{
  "model": "sound classifier",
  "hop_length": 160,
  "hidden_act": "relu",
  "kernel_size": 5,
  "bidirectional": false,
  "learning_rate": 0.013,
  "momentum": 0.85,
  "adamw_lr_other_params": 0.002,
  "max_steps": 3100,
  "warmup_steps": 150,
  "weight_decay": 0.07
}
Rows from block 5, named by matrix and row number. Each number is 200 + 30 x the weight over the matrix's rms, rounded and kept within 0 to 999. All counts start at 0.
# weight_hh_l0: LSTM recurrent weights (gates i, f, g, o stacked) (model.rnn.1.rnn.weight_hh_l0, 768x192), inputs 96-191
weight_hh_l0.196,223,150,190,204,163,163,215,223,212,200,249,169,209,203,192,183,231,225,194,194,172,149,206,193,254,223,235,199,178,192,194,194,257,176,206,254,215,205,246,199,227,210,203,205,185,198,203,221,191,194,228,219,209,183,158,211,197,237,196,165,220,201,198,240,200,211,217,177,191,211,192,227,192,227,159,179,173,186,176,203,196,184,169,218,179,238,223,214,186,238,259,167,187,178,209,216
weight_hh_l0.197,191,173,227,206,174,204,222,219,192,150,228,164,278,156,223,217,137,213,239,209,174,235,172,194,173,232,188,178,225,256,227,210,208,223,243,207,186,187,181,196,194,241,224,225,222,172,193,196,208,210,214,201,224,228,197,156,206,216,197,215,170,216,189,218,227,219,194,177,210,225,214,198,186,192,176,194,236,202,207,198,240,201,177,230,183,216,242,220,207,206,192,201,186,189,198,233
weight_hh_l0.198,221,245,173,257,195,246,252,172,171,162,154,211,184,209,146,183,282,163,196,163,228,226,223,256,205,187,227,223,201,227,145,147,181,165,172,194,231,192,252,125,177,109,167,245,239,264,173,193,160,152,217,189,227,190,254,132,207,269,173,236,219,166,211,155,174,273,139,129,157,254,200,161,223,149,193,211,265,204,220,191,244,205,205,193,259,214,204,168,201,239,181,130,168,156,224,258
weight_hh_l0.199,246,214,166,224,204,226,197,198,173,213,132,219,183,173,238,182,195,194,214,181,232,209,175,176,194,209,200,201,196,236,231,201,182,209,247,153,178,209,180,202,195,216,245,156,218,191,196,210,207,213,222,226,202,222,158,213,201,215,170,198,208,169,201,168,165,157,178,205,187,178,197,178,250,206,183,212,223,196,229,183,162,198,210,175,242,160,211,211,200,167,188,204,223,198,231,197
weight_hh_l0.200,187,155,188,222,162,209,251,179,209,215,210,190,209,182,195,164,221,189,168,160,209,206,180,130,175,227,159,226,240,209,227,225,229,247,198,189,200,223,186,180,212,234,209,224,239,151,187,200,207,243,210,166,191,197,174,222,215,172,170,188,209,223,196,191,192,226,235,192,236,180,244,212,175,186,197,189,199,200,193,173,214,191,225,160,183,233,175,188,244,238,177,197,177,215,246,195
weight_hh_l0.201,217,205,159,193,159,194,199,220,188,188,136,208,228,169,189,206,210,185,237,212,205,215,194,220,195,208,204,193,221,205,193,237,200,198,232,231,231,181,225,195,214,167,192,211,203,214,171,243,222,231,244,190,247,179,180,189,198,200,167,178,211,182,177,220,219,216,224,183,204,244,202,224,212,211,188,194,217,199,227,239,198,198,217,180,233,232,192,242,153,194,232,196,236,222,213,184
weight_hh_l0.202,187,195,149,204,173,182,184,159,195,208,246,249,236,188,229,189,208,184,216,199,218,213,190,191,258,175,197,206,154,221,172,223,149,161,211,191,210,200,192,210,200,213,196,211,206,195,182,229,192,211,180,222,208,200,199,199,179,226,187,178,176,186,201,210,184,239,192,184,170,158,169,207,188,221,226,208,186,218,195,214,204,231,194,197,183,188,206,234,205,192,233,191,209,212,216,204
weight_hh_l0.203,157,157,207,199,184,187,163,201,253,196,260,167,197,178,163,177,199,247,200,227,209,178,177,148,173,234,237,229,233,199,246,203,195,228,185,214,232,205,230,228,167,199,152,212,166,223,192,178,213,170,203,187,200,258,223,223,214,231,241,209,191,196,167,175,189,181,225,218,165,169,197,214,179,187,219,201,186,222,179,178,202,202,240,215,226,237,193,186,203,211,219,181,153,181,182,219
weight_hh_l0.204,210,183,168,196,170,193,230,217,164,201,205,167,249,188,219,197,178,184,201,176,175,170,198,210,201,207,196,212,212,233,212,199,176,193,237,182,196,197,246,157,201,192,255,231,187,159,197,183,211,207,193,242,232,190,197,183,212,170,233,210,197,133,164,174,191,194,168,209,155,209,217,257,163,222,199,171,156,219,209,190,213,203,209,164,180,170,216,187,208,250,254,198,217,196,232,237
weight_hh_l0.205,236,221,179,206,207,168,236,187,161,235,162,196,233,176,171,184,234,154,209,236,182,197,225,191,208,160,184,234,298,207,161,188,178,268,214,163,224,160,208,204,189,228,182,218,205,194,231,179,231,211,217,145,202,190,210,214,257,183,188,167,203,171,229,216,191,186,217,212,206,249,204,197,211,243,235,176,186,159,163,233,224,216,207,198,149,223,137,230,163,139,211,204,244,201,196,157
weight_hh_l0.206,188,218,182,292,158,228,197,177,225,184,228,234,214,208,263,189,261,187,202,190,204,217,189,194,211,220,249,256,178,187,246,183,231,157,168,214,265,221,197,241,217,254,177,193,150,229,188,184,231,227,230,168,227,140,172,214,191,257,150,181,180,183,247,202,147,252,182,160,221,307,172,277,219,180,189,149,178,218,232,249,207,228,226,194,221,209,134,146,157,238,179,216,169,189,210,183
weight_hh_l0.207,172,197,146,183,218,220,226,200,193,198,176,175,239,218,229,257,275,179,202,147,148,245,174,133,243,198,216,237,179,190,192,195,201,135,132,227,222,208,276,220,167,235,197,208,146,186,185,157,232,175,163,214,256,162,279,171,165,173,220,227,180,184,287,180,216,141,158,214,268,250,163,153,219,200,164,213,220,181,183,271,145,168,220,238,262,198,144,199,190,180,133,190,211,231,161,246
weight_hh_l0.208,166,199,210,196,201,214,175,145,201,156,243,232,222,208,247,229,231,157,192,249,170,230,253,178,244,217,191,203,191,181,210,218,242,190,185,212,205,207,209,212,181,189,199,197,222,158,245,159,165,185,138,188,258,206,212,220,197,183,163,128,214,222,210,132,247,183,202,207,244,160,214,198,259,181,205,166,181,208,166,165,183,192,194,195,229,221,223,172,200,194,181,176,175,183,171,173
weight_hh_l0.209,175,183,218,165,233,240,190,156,176,221,163,172,266,214,257,134,227,190,195,160,173,173,197,134,230,221,187,225,178,170,161,127,160,173,213,215,214,168,122,209,215,199,215,196,194,211,198,182,165,157,180,198,209,207,237,230,200,202,273,214,106,174,168,230,182,194,232,190,207,250,151,187,203,247,181,215,218,171,184,237,162,260,175,212,200,238,183,190,198,201,207,166,178,184,213,184
weight_hh_l0.210,200,221,132,198,206,215,130,190,216,158,221,176,222,204,230,196,228,187,155,182,150,224,194,222,183,189,214,175,170,222,203,129,198,188,199,228,167,182,273,197,245,184,228,247,268,201,205,205,243,215,192,183,189,234,142,223,167,218,205,215,197,187,171,164,218,205,155,219,205,223,205,220,186,227,186,152,203,174,225,230,154,197,240,198,258,210,208,173,187,206,174,196,162,201,230,208
weight_hh_l0.211,224,204,201,171,238,168,170,213,154,206,206,209,240,208,152,193,199,244,211,213,203,173,148,141,237,167,149,161,187,215,239,248,201,220,201,206,218,183,201,192,217,179,198,164,189,235,173,208,215,156,160,182,219,210,180,206,154,232,175,174,127,142,180,222,156,215,205,206,212,220,153,212,229,168,147,227,202,238,193,257,226,164,235,197,210,230,168,213,247,170,166,165,192,208,203,155
weight_hh_l0.212,177,225,149,250,192,183,189,190,203,216,212,172,204,210,181,269,216,207,202,193,198,238,194,281,232,192,202,157,162,220,193,183,168,239,150,223,142,224,193,166,187,166,231,203,215,271,227,235,220,228,215,192,183,169,155,235,227,186,182,167,168,167,174,199,180,196,204,230,197,183,212,225,249,247,200,269,268,218,203,180,158,245,232,215,195,212,209,208,216,174,241,143,192,203,197,168
weight_hh_l0.213,165,196,211,203,175,176,186,186,206,187,204,197,191,173,160,204,224,221,236,205,242,210,200,192,172,171,235,179,214,169,172,205,200,212,174,206,226,245,180,229,202,198,183,174,182,179,191,216,194,187,180,205,193,204,172,194,229,176,184,204,175,222,196,180,196,179,220,210,199,208,204,262,193,212,202,200,165,220,225,178,217,236,209,203,188,222,210,154,229,214,186,211,196,193,211,165
weight_hh_l0.214,185,180,211,159,198,234,273,203,106,204,201,140,266,210,238,240,215,184,211,192,200,183,235,222,221,241,203,214,155,220,209,232,220,160,122,223,202,233,183,184,222,105,254,236,211,209,208,127,195,179,251,210,188,213,188,200,202,233,219,171,218,210,219,236,133,236,192,211,214,173,177,265,172,174,234,194,250,160,243,186,195,212,196,212,221,188,153,175,209,169,200,123,191,223,203,190
weight_hh_l0.215,214,217,194,174,221,228,164,195,218,157,217,185,197,237,151,262,165,195,160,153,261,196,210,170,228,208,249,201,136,194,167,218,255,181,197,223,252,199,249,225,229,143,181,143,170,202,169,150,254,224,208,135,239,205,226,194,171,228,195,215,238,221,201,150,278,173,154,239,220,214,208,226,177,142,209,158,223,142,210,192,209,165,222,223,199,194,172,174,192,252,265,278,238,175,111,184
weight_hh_l0.216,210,191,193,241,131,170,169,205,185,189,235,201,184,208,198,247,167,220,218,191,161,206,189,154,205,242,173,216,129,179,215,212,176,210,177,187,265,213,215,225,236,230,195,235,150,191,221,177,170,250,234,166,226,148,218,192,141,189,142,194,190,217,185,206,211,191,173,218,256,166,163,260,202,222,178,154,204,189,171,236,234,222,231,239,183,182,160,174,229,171,203,207,170,196,230,241
weight_hh_l0.217,237,213,195,225,238,203,170,177,233,208,219,200,228,230,192,182,157,217,245,179,231,186,224,196,212,163,155,234,211,186,229,227,168,202,146,196,216,223,183,143,261,212,163,155,181,179,219,232,161,129,212,171,212,199,233,229,211,177,180,204,159,195,127,190,177,160,192,231,205,134,168,121,154,206,201,243,207,188,231,169,215,276,196,166,217,189,207,155,257,184,223,178,208,171,179,218
weight_hh_l0.218,213,209,204,181,168,191,219,132,211,296,170,248,196,202,179,215,217,151,231,232,224,216,196,195,175,192,226,183,238,166,235,189,172,183,188,194,191,198,162,171,186,172,231,186,205,259,186,198,185,239,251,238,171,202,172,152,185,198,211,213,218,199,169,223,172,195,181,232,269,223,228,215,168,186,169,143,236,212,271,156,167,234,228,236,214,204,207,216,179,217,156,146,135,214,209,233
weight_hh_l0.219,185,225,219,154,187,215,155,177,186,230,186,195,217,182,207,204,204,151,223,123,239,173,242,217,198,199,213,208,211,201,179,225,180,144,186,242,229,249,176,239,205,214,203,203,256,155,227,171,196,166,150,209,201,177,173,195,166,232,190,199,206,187,174,195,212,167,217,172,182,213,206,189,213,251,170,242,237,161,156,119,204,182,194,184,215,168,229,200,200,150,180,186,202,186,218,185
weight_hh_l0.220,233,201,260,237,227,221,195,176,242,190,188,173,192,168,218,189,202,167,242,222,210,243,199,190,183,133,243,232,159,190,212,235,211,184,256,248,173,209,236,221,200,173,155,182,220,198,230,227,211,155,219,149,188,174,241,191,171,193,183,198,240,219,230,163,190,165,163,214,228,204,184,175,229,223,177,190,189,171,219,242,225,205,235,238,224,175,203,219,157,226,179,230,166,155,207,173
weight_hh_l0.221,165,145,177,172,219,192,252,160,160,165,194,173,215,261,170,153,149,243,192,135,193,195,243,158,198,191,236,265,131,167,169,207,180,191,143,155,209,190,224,159,225,266,209,217,221,146,189,196,146,209,212,185,265,167,238,234,182,171,210,197,185,233,106,227,189,322,161,274,207,59,179,229,157,263,173,238,220,197,201,200,193,294,172,245,264,209,217,218,180,209,194,191,185,215,201,233
weight_hh_l0.222,220,149,250,236,178,193,166,217,163,210,156,187,239,189,229,241,190,206,241,176,196,206,143,227,207,220,218,199,220,147,258,199,219,162,223,235,212,223,234,145,195,223,184,177,190,222,187,200,202,193,228,230,264,208,144,152,186,228,213,209,205,203,240,208,194,182,186,199,158,199,260,219,203,179,201,204,188,243,174,221,149,199,216,169,190,173,190,184,217,213,238,214,215,190,231,212
weight_hh_l0.223,185,225,222,169,217,205,204,220,181,169,154,214,188,180,205,241,220,216,232,201,205,180,217,187,199,237,158,220,211,216,198,222,229,199,194,220,168,182,213,204,221,226,203,191,172,191,162,188,185,214,234,214,174,195,223,214,228,185,206,198,192,204,215,214,163,206,168,208,198,172,190,188,182,212,160,202,210,137,192,216,177,191,226,156,196,204,177,206,188,176,215,225,224,202,178,188
weight_hh_l0.224,223,179,204,220,195,178,234,150,202,209,208,184,200,202,205,190,229,202,286,128,202,185,244,175,233,156,212,247,189,194,231,212,192,141,228,179,204,159,199,199,176,247,149,248,208,243,178,199,222,154,186,228,158,227,165,193,211,212,201,215,186,175,166,202,197,242,200,217,195,217,193,211,216,237,186,182,155,212,181,208,216,231,203,234,217,223,208,182,196,155,252,219,219,224,188,224
weight_hh_l0.225,174,210,265,159,243,167,123,234,194,211,180,183,213,190,224,185,204,231,253,229,228,253,224,150,218,216,169,258,215,172,243,170,163,167,188,198,186,193,192,204,230,177,209,243,211,155,219,159,186,185,199,220,239,165,200,189,218,215,201,256,224,248,191,200,209,218,206,161,173,201,229,191,180,218,197,153,199,215,259,204,135,221,213,155,180,145,229,140,199,226,197,239,163,275,207,222
weight_hh_l0.226,223,215,157,237,204,174,198,205,221,174,200,208,205,209,240,191,226,200,183,211,193,226,237,232,187,184,200,176,229,220,172,210,213,201,200,179,219,217,210,274,216,204,159,229,193,175,176,244,226,163,195,223,200,183,177,215,174,162,220,229,213,180,183,242,255,219,239,216,194,189,204,244,183,159,205,170,200,217,212,213,224,213,183,200,219,259,208,200,151,196,209,201,201,173,180,224
weight_hh_l0.227,224,188,160,157,145,212,209,232,239,184,218,158,229,157,260,230,203,207,227,213,175,202,215,238,184,230,182,223,269,228,218,235,207,202,198,213,235,183,200,180,203,183,258,209,214,254,191,136,209,203,213,191,193,214,217,181,208,199,159,181,184,212,209,179,209,176,187,218,207,274,195,227,245,193,215,217,228,245,213,215,214,231,179,194,232,216,198,255,201,231,184,225,123,203,223,187
weight_hh_l0.228,195,233,212,145,287,266,214,213,170,140,222,174,176,248,258,206,155,249,170,119,183,186,188,212,220,155,199,248,140,147,201,286,195,156,201,225,179,189,194,213,173,197,250,158,184,197,198,157,235,176,225,191,222,213,231,193,195,226,197,176,217,203,178,218,144,175,179,264,235,203,204,206,216,243,212,216,207,185,198,144,196,272,167,165,195,207,196,240,186,162,241,186,183,217,229,195
weight_hh_l0.229,217,192,211,221,195,210,209,215,229,192,188,215,222,207,191,224,207,173,177,158,233,200,181,221,229,229,194,178,174,181,187,191,199,210,192,250,219,182,178,203,212,234,197,193,202,183,182,197,191,228,194,198,197,217,180,234,234,215,231,233,176,226,194,208,214,195,221,250,192,195,204,215,216,233,197,226,212,202,207,191,221,184,201,198,206,207,202,181,202,203,209,222,219,178,215,227
weight_hh_l0.230,230,211,163,209,204,185,197,225,223,184,199,185,254,212,188,235,175,221,198,204,202,233,243,223,203,216,205,217,258,222,251,189,241,223,183,180,217,248,194,255,199,257,196,224,206,218,241,198,218,212,230,194,178,214,216,199,255,174,206,219,236,169,176,132,226,187,144,211,211,175,131,141,229,203,200,258,193,149,213,218,197,189,191,197,270,211,157,186,164,193,185,221,199,198,208,170
weight_hh_l0.231,182,210,162,173,189,212,172,240,158,173,206,184,192,151,190,142,188,221,206,199,181,171,202,258,166,193,190,200,220,196,202,231,177,256,185,194,180,168,179,218,202,180,186,191,172,238,143,212,200,187,232,187,218,161,227,226,150,181,172,219,160,193,220,208,212,202,186,161,152,164,198,221,233,209,195,188,170,234,235,245,224,156,219,210,232,153,162,163,248,215,269,205,175,205,174,167
weight_hh_l0.232,221,220,185,168,156,172,143,201,175,162,185,165,177,185,190,191,236,203,222,195,229,198,223,179,187,202,178,218,275,191,222,201,202,171,243,213,217,179,234,215,210,181,237,182,188,176,168,175,220,239,137,180,229,228,186,234,187,188,190,195,190,204,168,198,210,239,240,192,218,222,204,225,241,226,154,196,196,184,251,158,209,194,211,223,211,183,189,186,240,193,196,173,209,223,222,165
weight_hh_l0.233,183,222,210,201,170,185,212,233,184,190,208,199,214,249,184,215,212,181,198,182,190,178,207,225,206,212,225,180,233,230,232,186,188,246,201,255,180,194,185,205,206,195,173,211,180,200,219,203,178,205,202,199,218,172,228,230,213,201,169,187,191,236,214,202,203,183,218,193,200,210,184,184,208,184,229,206,193,221,201,198,211,190,169,189,199,186,160,211,209,188,177,237,180,196,179,204
weight_hh_l0.234,179,166,229,208,178,178,210,184,267,235,156,192,125,177,192,201,217,247,221,177,194,191,237,168,235,227,220,114,189,181,179,157,202,197,249,173,198,190,226,186,204,235,185,178,217,215,198,163,224,146,209,234,194,253,218,196,224,229,176,205,183,127,191,248,219,168,181,199,216,192,185,261,189,140,168,172,193,154,221,225,214,169,262,210,183,250,200,251,219,183,217,159,152,176,195,198
weight_hh_l0.235,198,209,233,228,185,232,126,167,151,202,234,179,163,198,194,219,200,188,206,220,175,157,229,198,213,178,217,168,167,201,185,186,240,208,202,188,170,223,171,182,216,62,226,217,224,232,214,222,209,197,180,220,172,178,157,202,226,277,203,194,175,183,214,261,264,213,196,201,251,184,197,171,213,218,240,173,227,207,219,174,222,217,224,224,222,213,188,131,206,255,205,204,196,175,196,181
weight_hh_l0.236,218,211,219,196,186,220,225,183,170,212,184,244,207,153,186,217,131,204,198,150,184,182,185,199,222,216,193,192,193,169,180,212,179,201,179,170,236,219,193,168,190,245,181,182,225,141,179,219,242,207,179,220,205,187,196,182,177,221,208,195,188,224,209,184,162,207,205,205,196,183,234,214,161,249,158,235,186,225,222,214,209,193,203,219,197,180,233,211,229,209,219,187,203,197,212,186
weight_hh_l0.237,230,165,186,181,191,180,191,186,178,172,224,205,185,185,187,187,201,212,169,199,198,200,169,208,192,223,204,204,205,235,182,221,208,206,224,178,194,210,207,193,191,192,203,221,228,176,214,192,179,208,183,191,200,174,168,208,206,212,196,192,190,197,186,222,217,224,193,218,193,240,181,171,211,187,202,224,178,217,218,199,223,176,214,177,197,195,213,190,204,181,184,207,215,209,227,223
weight_hh_l0.238,197,230,179,149,183,223,154,223,215,146,207,198,218,161,175,225,226,246,203,151,183,238,156,269,250,201,246,259,228,161,238,201,175,192,235,215,186,208,217,168,217,157,183,167,226,154,228,202,240,166,249,190,216,198,137,182,191,191,112,225,139,223,168,181,220,203,211,250,219,243,211,213,149,173,222,211,197,137,201,218,237,217,200,229,190,156,170,272,181,189,209,163,160,228,181,173
weight_hh_l0.239,201,182,237,201,223,233,204,166,258,212,239,208,223,181,198,200,192,150,221,168,213,181,174,211,221,195,227,191,207,192,197,244,202,212,209,214,184,213,165,180,190,203,213,217,137,251,211,186,263,176,223,187,196,229,264,167,200,201,205,173,223,231,239,190,218,247,185,248,213,236,196,241,119,218,171,178,135,183,192,169,145,244,137,196,246,216,180,195,181,226,140,198,247,242,256,218
weight_hh_l0.240,202,211,199,199,239,230,230,207,199,214,149,200,236,183,184,205,169,195,222,217,215,206,201,197,194,171,215,215,192,187,202,205,220,194,174,162,211,188,175,217,203,194,220,158,188,176,172,179,220,211,224,170,203,195,214,192,156,216,210,257,215,206,255,199,202,206,173,225,180,184,219,180,226,182,199,151,164,197,198,179,189,184,175,203,205,189,180,187,211,163,156,214,222,219,194,212
weight_hh_l0.241,207,211,177,185,170,143,194,178,257,216,207,246,203,205,205,182,208,175,217,185,219,193,192,189,176,181,204,222,202,136,204,192,247,199,225,202,218,223,235,196,201,182,186,216,249,177,206,193,208,197,193,180,227,217,180,208,219,193,231,147,155,198,160,217,200,190,206,245,223,198,218,196,195,195,239,154,178,205,192,185,185,208,220,192,223,212,233,230,237,252,159,173,198,241,159,231
weight_hh_l0.242,203,215,195,211,193,173,217,203,203,206,194,214,250,155,179,213,199,229,237,200,192,195,191,172,213,231,221,196,212,205,213,186,203,216,215,222,211,209,239,225,189,189,163,193,183,164,226,169,212,213,163,182,183,219,175,198,203,195,190,196,213,211,200,163,204,219,233,220,202,194,210,234,203,178,188,194,138,184,211,170,191,190,197,206,225,197,195,176,178,190,226,211,184,215,153,161
weight_hh_l0.243,219,143,178,186,165,154,174,229,206,160,201,190,196,163,169,242,200,224,196,184,203,198,182,205,259,220,213,226,216,238,153,218,198,210,218,233,171,197,154,204,183,223,226,182,249,224,227,212,212,196,231,208,246,148,184,226,240,195,211,205,209,220,224,246,218,216,206,204,185,168,201,204,223,220,175,157,212,221,211,231,203,238,181,193,200,201,181,240,184,228,173,224,182,154,192,152
weight_hh_l0.244,244,188,204,204,217,218,210,153,205,195,231,198,238,195,197,224,197,189,201,217,179,175,195,197,197,226,210,186,233,168,219,202,232,203,222,185,174,183,202,179,193,204,194,190,176,252,201,174,211,159,149,214,221,231,205,177,258,179,197,240,191,192,177,184,169,205,203,216,206,190,210,209,222,176,217,229,163,237,182,183,197,206,229,189,224,168,216,251,211,217,219,215,173,189,207,202
weight_hh_l0.245,187,135,211,179,251,194,166,214,228,205,217,178,222,226,204,230,180,195,258,168,215,199,219,200,169,223,193,160,203,193,210,180,174,224,192,226,183,189,223,171,197,210,170,214,190,220,188,178,218,203,194,250,233,235,155,231,234,152,184,244,182,209,186,160,227,205,228,218,201,239,202,181,235,190,199,184,158,183,154,204,181,197,192,177,198,180,181,192,226,173,220,208,224,168,189,216
weight_hh_l0.246,204,225,211,202,140,174,131,222,238,208,218,165,214,195,189,153,219,238,185,165,198,231,235,199,230,185,233,217,201,168,210,195,192,210,209,211,256,206,225,144,217,203,202,193,201,168,275,185,201,204,168,179,136,240,196,210,207,191,188,179,170,119,208,170,236,208,179,184,169,215,198,207,204,149,177,206,163,208,182,240,174,138,197,219,242,187,192,191,188,209,153,147,192,182,235,236
weight_hh_l0.247,229,240,227,123,180,120,186,166,207,203,135,174,210,162,182,215,204,186,230,196,229,202,211,199,137,225,198,175,247,182,217,218,205,197,211,193,206,232,196,191,213,186,189,221,219,150,224,213,178,199,243,212,189,182,211,210,223,210,193,222,192,230,174,204,185,210,169,253,200,157,201,173,229,228,242,181,167,161,245,139,215,240,236,198,165,178,194,172,180,255,239,183,214,253,180,185
weight_hh_l0.248,219,243,251,195,212,198,172,156,224,182,197,171,225,161,265,175,169,192,238,199,227,161,194,132,240,188,267,178,198,201,176,247,202,267,242,149,200,215,214,202,217,151,207,224,253,222,185,186,158,169,181,174,209,167,200,183,187,208,162,211,214,245,192,180,149,188,166,189,184,223,187,149,152,182,122,175,160,174,245,192,206,284,175,254,177,195,194,188,129,266,196,163,210,200,224,194
weight_hh_l0.249,243,176,196,169,189,180,157,172,73,180,170,192,195,209,201,188,195,240,210,196,219,241,233,200,188,198,189,177,188,220,227,164,189,225,235,211,208,219,175,196,215,226,195,201,191,179,191,205,260,190,225,222,249,208,194,198,196,215,154,237,202,211,171,164,217,173,233,201,175,240,173,199,190,168,211,190,148,209,173,199,193,168,202,183,217,226,153,231,228,183,202,166,266,230,176,205
weight_hh_l0.250,163,213,181,191,254,232,212,202,194,192,149,200,169,217,197,206,177,156,232,185,228,159,156,162,137,188,184,191,222,204,250,277,146,191,186,199,190,233,168,232,196,188,196,271,129,204,205,163,194,159,235,191,156,166,131,219,260,196,217,211,253,182,237,132,165,215,190,199,211,199,206,220,168,165,195,176,198,145,221,227,188,194,155,203,181,169,187,183,179,263,196,179,136,158,215,226
weight_hh_l0.251,183,158,132,115,229,190,240,180,184,224,170,191,209,244,180,110,189,194,196,183,179,232,155,198,174,161,178,206,212,195,207,230,216,173,260,202,198,203,206,210,200,165,237,174,206,194,247,192,199,189,269,217,229,217,244,206,182,214,272,203,221,236,205,189,198,200,212,221,171,178,229,254,148,167,183,222,239,208,173,112,218,177,182,181,199,177,195,203,159,123,173,203,190,186,244,200
weight_hh_l0.252,200,213,213,189,222,136,177,234,233,177,138,237,141,209,253,174,213,168,227,246,199,226,189,90,224,191,224,171,226,230,200,219,187,214,154,133,226,133,220,224,208,214,158,136,238,176,199,212,222,220,191,201,202,218,244,242,183,146,220,201,233,174,256,217,147,221,221,176,180,216,156,226,173,192,221,170,172,213,216,189,193,184,261,178,188,232,183,198,199,163,227,190,220,173,241,153
weight_hh_l0.253,177,156,211,189,217,206,205,158,149,171,198,189,212,177,220,152,227,240,215,168,177,165,250,222,335,208,174,166,210,155,167,136,224,221,167,200,176,187,258,205,218,216,215,198,232,185,189,216,162,205,209,215,185,166,193,230,182,228,202,210,201,189,269,163,174,199,270,177,208,197,191,189,194,262,177,210,208,224,159,227,208,200,184,193,209,185,209,194,215,145,200,222,214,180,207,171
weight_hh_l0.254,239,222,192,171,202,186,210,195,239,182,186,243,183,211,208,218,191,197,260,184,221,224,186,207,200,235,199,186,168,185,170,196,211,167,189,209,190,165,190,228,190,236,183,189,217,194,238,256,218,194,194,181,176,168,222,248,229,170,231,224,180,198,223,191,240,159,167,207,170,223,213,154,179,191,231,236,178,228,217,190,199,223,200,148,239,183,170,162,151,251,219,205,196,257,207,182
weight_hh_l0.255,207,207,224,210,168,223,178,243,185,189,150,149,182,166,164,158,230,173,225,202,193,253,221,156,163,220,205,185,176,201,204,160,193,229,222,193,232,217,175,255,210,221,225,246,182,213,220,234,244,187,164,217,248,232,250,218,152,222,143,257,239,209,178,227,203,182,192,236,221,193,242,185,167,245,265,152,182,234,223,211,196,232,189,202,197,199,172,211,227,196,285,242,198,208,211,195
weight_hh_l0.256,185,216,128,184,229,190,250,213,201,226,146,201,136,247,276,228,213,169,185,133,200,138,178,265,167,204,173,226,95,239,229,193,177,168,222,185,224,240,196,185,193,218,191,182,241,204,205,180,229,202,168,161,161,187,177,208,203,148,165,202,248,164,284,239,187,226,191,251,209,394,109,252,121,219,215,193,221,204,238,211,211,219,159,236,243,216,156,203,174,276,150,184,113,238,230,204
weight_hh_l0.257,219,168,256,148,159,211,171,190,218,219,165,171,279,283,280,141,170,248,195,197,208,223,201,241,184,222,219,181,186,175,214,230,203,231,148,198,201,197,191,200,214,246,249,168,141,146,205,237,257,171,149,189,184,246,213,202,165,167,206,222,201,134,254,259,153,252,166,216,203,151,147,175,200,230,233,236,179,183,219,196,175,272,185,174,216,172,227,213,193,225,248,154,182,166,187,171
weight_hh_l0.258,214,230,255,165,214,169,228,227,224,155,201,179,195,218,182,152,216,247,206,162,207,147,129,334,161,216,207,212,166,219,252,177,219,176,210,171,182,208,230,205,181,206,194,224,232,233,254,166,168,233,177,150,231,117,232,166,221,223,157,212,170,139,318,169,151,303,131,229,263,297,136,234,184,173,236,214,262,175,153,191,224,254,181,183,252,199,189,212,119,249,229,175,174,194,222,240
weight_hh_l0.259,202,200,209,205,182,172,237,202,180,232,178,220,183,209,229,183,176,202,218,241,214,157,224,201,271,232,207,180,176,174,175,231,218,218,195,206,233,169,198,256,170,171,188,210,188,217,196,211,230,183,193,188,150,199,223,179,165,230,198,200,196,238,209,187,193,204,202,183,187,175,157,247,171,155,195,173,201,174,218,224,186,182,210,207,203,193,222,233,218,160,192,214,238,196,204,187
weight_hh_l0.260,243,188,136,233,190,219,203,170,166,270,202,205,214,245,228,237,149,231,144,222,209,191,228,222,192,191,235,202,198,136,184,168,224,249,116,195,242,226,254,226,242,186,210,210,219,197,148,219,190,184,223,213,140,213,190,181,167,206,188,228,183,185,174,194,160,195,206,198,182,203,193,210,191,186,202,204,175,247,190,203,186,262,187,218,216,203,105,185,170,270,216,176,210,170,198,228
weight_hh_l0.261,207,178,264,174,218,159,211,197,175,198,194,187,229,196,239,203,191,228,227,207,230,196,168,201,210,200,213,185,201,183,197,189,233,188,164,175,205,205,212,210,187,191,207,206,234,189,190,222,233,166,209,211,210,188,232,203,207,176,216,212,189,215,185,188,191,217,177,212,131,203,198,210,230,196,197,238,223,221,224,210,156,196,258,214,166,207,189,209,251,256,146,208,170,197,196,241
weight_hh_l0.262,201,183,187,181,193,209,161,196,213,241,218,197,221,175,203,181,234,198,147,176,181,191,189,191,221,194,191,191,200,199,192,185,204,221,217,187,184,213,209,220,202,237,201,209,182,178,186,184,188,218,185,265,197,178,225,197,168,242,217,207,200,188,197,182,176,185,196,198,187,175,182,200,199,223,184,186,175,197,177,194,214,183,202,179,188,198,184,192,197,210,200,191,210,214,199,211
weight_hh_l0.263,195,208,152,192,157,264,169,190,176,154,201,155,243,219,160,194,177,203,197,186,184,200,214,181,202,187,191,202,218,229,203,172,195,204,187,274,247,209,175,164,209,154,242,229,204,211,197,197,210,257,199,175,157,252,142,181,188,185,147,176,246,221,160,210,188,209,236,155,139,215,170,234,203,237,243,214,214,219,247,187,216,239,171,187,131,195,155,180,197,255,228,175,229,215,192,218
weight_hh_l0.264,140,221,233,189,185,232,148,169,204,225,253,222,171,150,215,185,208,167,229,249,205,290,187,210,211,204,202,180,206,171,187,156,193,194,204,214,192,205,187,169,182,204,206,179,223,260,217,203,214,265,228,168,226,230,292,227,234,163,196,186,192,232,229,192,246,235,249,232,147,201,219,217,205,210,235,185,199,240,148,223,192,190,220,202,204,182,215,204,215,185,206,160,190,191,179,241
weight_hh_l0.265,208,172,212,214,209,182,161,237,190,185,192,206,203,199,156,212,226,206,206,171,199,213,221,202,227,184,187,222,222,240,203,228,214,189,221,184,228,202,220,211,203,240,180,160,210,201,239,217,205,175,208,196,201,202,183,163,160,214,187,231,221,175,170,165,197,205,208,184,226,225,224,188,199,193,206,163,222,259,180,209,228,167,193,217,195,217,237,224,196,164,248,210,244,249,181,188
weight_hh_l0.266,234,194,207,203,190,181,180,187,182,191,196,213,253,192,222,216,219,205,235,193,155,230,215,272,224,214,212,213,224,198,178,186,202,184,230,228,177,197,223,177,208,185,190,202,202,229,200,189,191,244,189,231,192,213,220,207,130,193,168,213,166,182,158,149,180,211,170,217,163,238,198,185,201,201,252,151,143,219,159,207,252,181,195,136,192,190,227,167,205,149,200,136,150,164,226,187
weight_hh_l0.267,232,224,178,233,154,178,132,203,192,142,209,161,218,217,167,231,178,185,196,178,206,197,207,195,211,207,215,189,191,225,147,202,225,212,223,223,214,176,223,237,219,187,166,160,186,186,211,154,191,204,179,194,238,141,201,248,207,201,161,249,223,230,122,306,200,220,172,202,176,127,154,263,222,266,237,212,211,263,191,211,238,228,218,237,262,193,236,178,223,201,168,170,193,226,226,224